Weights of a small image classifier.
Model: 11.5M parameters, 32-pixel images, arch resnet, norm groupnorm, activation relu, depths [4, 9, 4], widths [80, 160, 320].
Training: 7600 steps, batches of 128.
Data: trained on scattered letters and digits in many colours, 10.0 epochs.
Rows from block 5 of a small image classifier, named by matrix and row number. Rows with one number belong to one channel. Each number is 50 + 12 x the weight over its row's rms, rounded and kept within 0 to 99. All counts start at 0.
After each channel's rows are labels from the 100 images, of 14976, where the channel reaches its highest value: "top examples" is what is common among them. Only what is clearly more common there than usual is listed. The data: scattered letters and digits in many colours.
# convs0: first 3x3 conv (model.blocks.5.convs.0.weight, 160x160x3x3, each kernel summed), inputs 80-159
# convs1: second 3x3 conv (model.blocks.5.convs.1.weight, 160x160x3x3, transposed, each kernel summed), outputs 80-159

convs0.10:58 38 45 45 35 53 54 34 49 39 39 41 46 76 44 47 36 35 49 44 55 50 58 35 23 21 43 37 25 32 46 43 76 40 65 38 47 50 38 46 34 52 27 54 41 48 51 46 49 30 47 28 53 57 28 43 55 40 55 41 47 52 70 53 48 62 56 55 44 74 55 67 54 56 45 54 49 58 49 39
convs1.10:60 65 49 23 40 71 47 35 29 56 35 52 39 40 67 49 31 45 42 49 44 52 60 61 66 23 63 68 51 69 84 58 44 56 45 54 56 60 76 24 60 45 70 68 51 72 34 43 59 62 38 51 49 57 35 53 38 51 54 81 56 42 53 44 48 49 50 65 28 52 41 65 45 45 54 43 46 40 59 51
top examples: count: two

convs0.148:56 58 57 43 43 33 34 40 49 60 58 45 58 70 49 56 55 48 46 58 54 48 63 51 42 44 35 49 32 46 50 48 73 45 38 59 57 50 53 45 60 78 36 50 43 56 48 50 54 31 50 62 37 59 50 41 54 10 52 48 18 66 52 25 49 43 21 72 57 43 44 40 64 34 27 52 35 43 39 52
convs1.148:43 39 46 38 52 67 48 69 41 56 39 53 32 33 37 53 49 63 54 51 55 43 46 33 50 65 34 57 63 41 54 52 35 56 54 29 49 50 40 34 44 62 65 40 57 55 56 50 44 44 48 41 58 47 45 50 69 37 46 47 50 22 57 42 66 65 41 46 30 47 61 33 53 48 32 38 42 72 27 51
top examples: count: one

convs0.157:27 39 72 44 74 60 61 42 72 57 41 40 44 31 56 40 66 56 19 54 61 62 39 48 41 58 36 62 64 51 72 73 77 55 54 62 55 42 66 57 33 45 47 41 33 47 51 59 37 47 41 38 48 43 49 37 46 43 66 47 60 57 70 43 48 38 18 50 52 55 27 42 49 56 50 41 31 34 59 43
convs1.157:39 51 34 60 54 50 40 47 63 27 49 61 33 83 61 76 69 58 50 65 39 39 67 41 50 48 44 33 61 57 45 38 48 39 52 45 63 47 40 50 31 48 41 43 48 48 49 55 51 60 54 44 45 68 55 48 49 59 42 65 40 61 60 46 54 66 41 50 74 38 73 55 50 88 58 60 48 70 47 52
top examples: count: one

convs0.127:65 34 54 37 34 58 39 31 54 49 53 45 28 57 45 36 72 49 42 52 66 27 52 30 40 51 44 32 44 51 68 50 59 61 31 36 41 30 30 41 50 47 69 32 45 60 67 50 47 49 46 60 52 56 44 27 46 46 44 31 51 52 68 62 60 57 53 40 60 47 68 45 52 67 74 44 57 50 38 31
convs1.127:64 58 43 75 37 51 61 53 38 55 25 46 61 39 34 44 53 37 48 49 48 33 35 47 56 75 47 47 47 40 27 38 65 23 60 70 46 60 62 43 71 62 59 39 71 50 36 61 71 51 55 44 24 41 55 43 34 59 56 55 55 63 56 48 59 27 42 42 52 48 63 50 38 42 50 54 63 42 64 43
top examples: count: one

convs0.61:40 52 53 65 59 54 67 60 46 40 42 44 48 57 60 63 62 41 28 49 51 44 49 70 61 43 56 46 57 62 45 49 28 40 58 59 57 58 51 44 40 42 51 45 43 59 44 54 62 57 59 59 45 42 61 48 55 65 64 48 49 30 35 43 59 34 62 58 45 65 48 34 35 53 44 64 37 57 41 10
convs1.61:46 56 40 49 46 48 37 48 56 70 51 57 38 25 56 50 42 20 57 59 39 58 57 49 34 58 51 59 37 33 48 67 66 61 51 44 50 53 22 72 56 34 39 49 58 46 55 25 41 44 51 44 47 57 37 41 67 50 41 44 59 45 55 51 40 56 48 57 55 37 52 49 57 59 51 47 41 49 57 44
top examples: count: one

convs0.82:56 54 70 52 22 64 42 57 59 48 37 60 51 58 43 43 62 59 52 60 56 57 56 45 59 38 51 65 36 63 69 35 43 45 49 50 56 80 35 61 73 46 39 49 61 53 40 56 54 54 46 56 58 50 50 68 39 55 69 70 35 58 63 55 38 25 55 53 63 58 12 37 46 42 55 31 60 51 52 55
convs1.82:42 35 36 52 66 43 59 78 43 48 63 43 72 50 59 42 58 52 60 49 63 44 38 39 41 60 63 43 54 66 34 69 41 46 43 74 60 29 48 56 66 46 69 47 65 48 42 68 49 50 70 52 59 60 50 46 60 65 53 42 56 39 51 71 48 56 43 43 46 44 49 68 49 70 51 62 59 58 67 49
top examples: the character L

convs0.87:39 57 68 59 39 53 35 47 38 54 40 49 44 47 35 37 49 48 72 49 34 51 55 64 55 51 26 48 48 42 46 41 42 56 61 52 50 40 43 64 52 65 46 53 53 64 57 68 54 59 59 50 73 54 58 36 47 78 48 44 40 44 50 49 36 65 38 43 68 51 57 26 64 47 49 32 57 37 40 30
convs1.87:43 58 25 66 29 67 54 58 56 48 55 45 57 68 55 44 63 43 35 52 60 52 47 51 59 62 67 43 66 49 33 62 52 59 61 63 43 53 66 36 49 40 49 45 53 52 64 35 51 49 70 55 61 40 45 63 50 47 53 56 52 61 53 59 37 41 39 38 39 62 61 57 46 46 50 56 61 54 64 39
top examples: count: one

convs0.117:35 42 50 30 50 50 35 56 58 40 34 38 50 61 46 49 46 48 46 60 54 47 74 50 33 57 55 57 33 43 54 31 67 59 45 51 56 29 53 51 22 30 50 71 53 53 37 38 34 53 48 55 53 56 39 64 35 55 56 50 57 32 58 55 45 41 60 29 52 48 69 61 51 47 57 57 35 49 38 52
convs1.117:82 45 62 63 56 51 47 56 40 44 59 61 66 44 56 65 38 59 47 64 50 52 67 65 61 40 51 57 72 89 56 33 47 69 69 73 55 63 65 34 48 54 49 57 65 62 61 45 48 66 58 64 28 53 50 62 41 41 46 66 58 55 56 53 44 62 45 54 49 54 46 41 65 50 48 42 49 46 56 39
top examples: count: six

convs0.36:21 45 49 50 32 58 56 60 26 58 22 38 52 52 75 49 34 48 37 43 60 50 48 69 42 65 40 39 58 39 69 46 57 43 60 50 39 63 45 59 43 55 55 38 55 60 37 43 41 51 33 37 64 40 74 70 50 20 45 75 37 46 62 38 47 49 28 61 38 47 54 43 53 66 67 44 36 44 58 42
convs1.36:37 52 51 70 47 69 55 37 49 53 76 41 53 60 51 47 63 59 56 53 45 51 41 45 70 49 35 56 43 60 53 40 56 55 58 20 56 38 55 24 18 62 54 53 57 41 77 39 48 44 51 64 46 69 72 50 23 48 57 57 61 36 53 32 58 58 34 57 61 60 56 37 64 64 48 17 50 53 57 49
top examples: count: one; the character 7

convs0.5:38 44 50 60 49 51 48 36 37 28 59 47 45 66 63 47 48 57 43 50 46 36 42 62 54 45 57 58 66 71 56 45 51 61 68 53 48 54 51 57 39 73 43 40 61 44 57 53 73 57 62 60 36 53 59 30 42 38 72 46 45 44 52 52 22 51 37 63 46 43 63 35 64 63 57 56 13 50 44 32
convs1.5:45 45 67 41 36 56 34 56 46 54 55 49 32 37 51 77 74 40 55 42 57 43 38 43 32 69 34 50 47 32 38 44 57 56 49 32 49 42 42 48 53 58 59 35 48 50 48 44 30 45 48 43 37 39 50 64 56 57 46 39 49 37 63 57 57 53 67 36 44 55 53 73 64 51 53 59 45 66 66 41
top examples: count: one

convs0.141:30 44 46 61 50 65 60 59 41 48 50 45 44 56 56 60 57 69 58 50 52 35 31 62 39 57 59 52 59 41 52 59 54 51 47 47 48 59 41 53 59 50 63 53 58 48 45 52 21 47 51 36 37 45 43 44 38 46 65 40 25 30 59 26 09 23 26 43 36 46 46 66 50 48 19 50 38 42 57 42
convs1.141:43 37 45 47 63 45 37 40 24 48 20 44 67 41 45 34 55 54 18 47 56 54 56 60 45 72 36 56 62 53 52 61 38 40 51 44 68 70 47 51 40 50 29 47 45 35 47 42 25 60 42 50 36 36 20 53 80 52 21 67 41 30 67 53 35 42 35 50 40 37 37 51 46 55 47 46 57 66 32 63
top examples: the character O; largest: O

convs0.96:53 51 46 39 35 35 46 46 53 39 63 45 49 54 47 40 59 39 50 43 61 57 41 39 41 47 50 51 48 60 51 33 45 50 48 64 58 52 40 57 73 53 46 52 62 39 59 53 44 59 53 40 53 49 34 53 55 64 77 47 35 94 44 44 38 42 38 25 49 40 30 29 74 52 38 40 32 50 53 64
convs1.96:52 35 38 52 47 55 52 37 41 63 47 48 53 71 41 56 41 47 53 53 72 55 52 64 61 58 28 38 64 52 34 55 41 66 44 48 46 50 65 62 43 38 41 63 55 70 40 64 49 76 45 40 75 35 51 48 65 42 40 37 53 45 47 55 46 51 43 47 45 64 44 62 42 53 46 54 74 54 59 32
top examples: the character I

convs0.37:30 57 60 48 48 68 60 54 49 62 51 74 37 52 56 47 48 46 37 40 49 45 57 42 40 33 52 45 49 38 57 51 69 41 78 51 55 32 50 69 44 35 46 43 45 52 28 40 40 52 47 41 42 46 41 24 38 11 35 41 32 52 56 42 28 44 25 53 51 49 34 85 52 65 32 56 41 53 51 51
convs1.37:62 62 76 48 52 60 57 47 47 11 69 65 57 82 51 45 45 46 42 65 40 58 60 68 75 37 42 35 62 45 53 54 69 44 73 42 37 75 64 44 63 67 53 54 49 68 54 59 58 71 35 51 41 49 56 49 55 76 52 56 52 61 60 53 50 59 56 72 41 46 49 39 48 75 32 48 40 55 32 43
top examples: the character O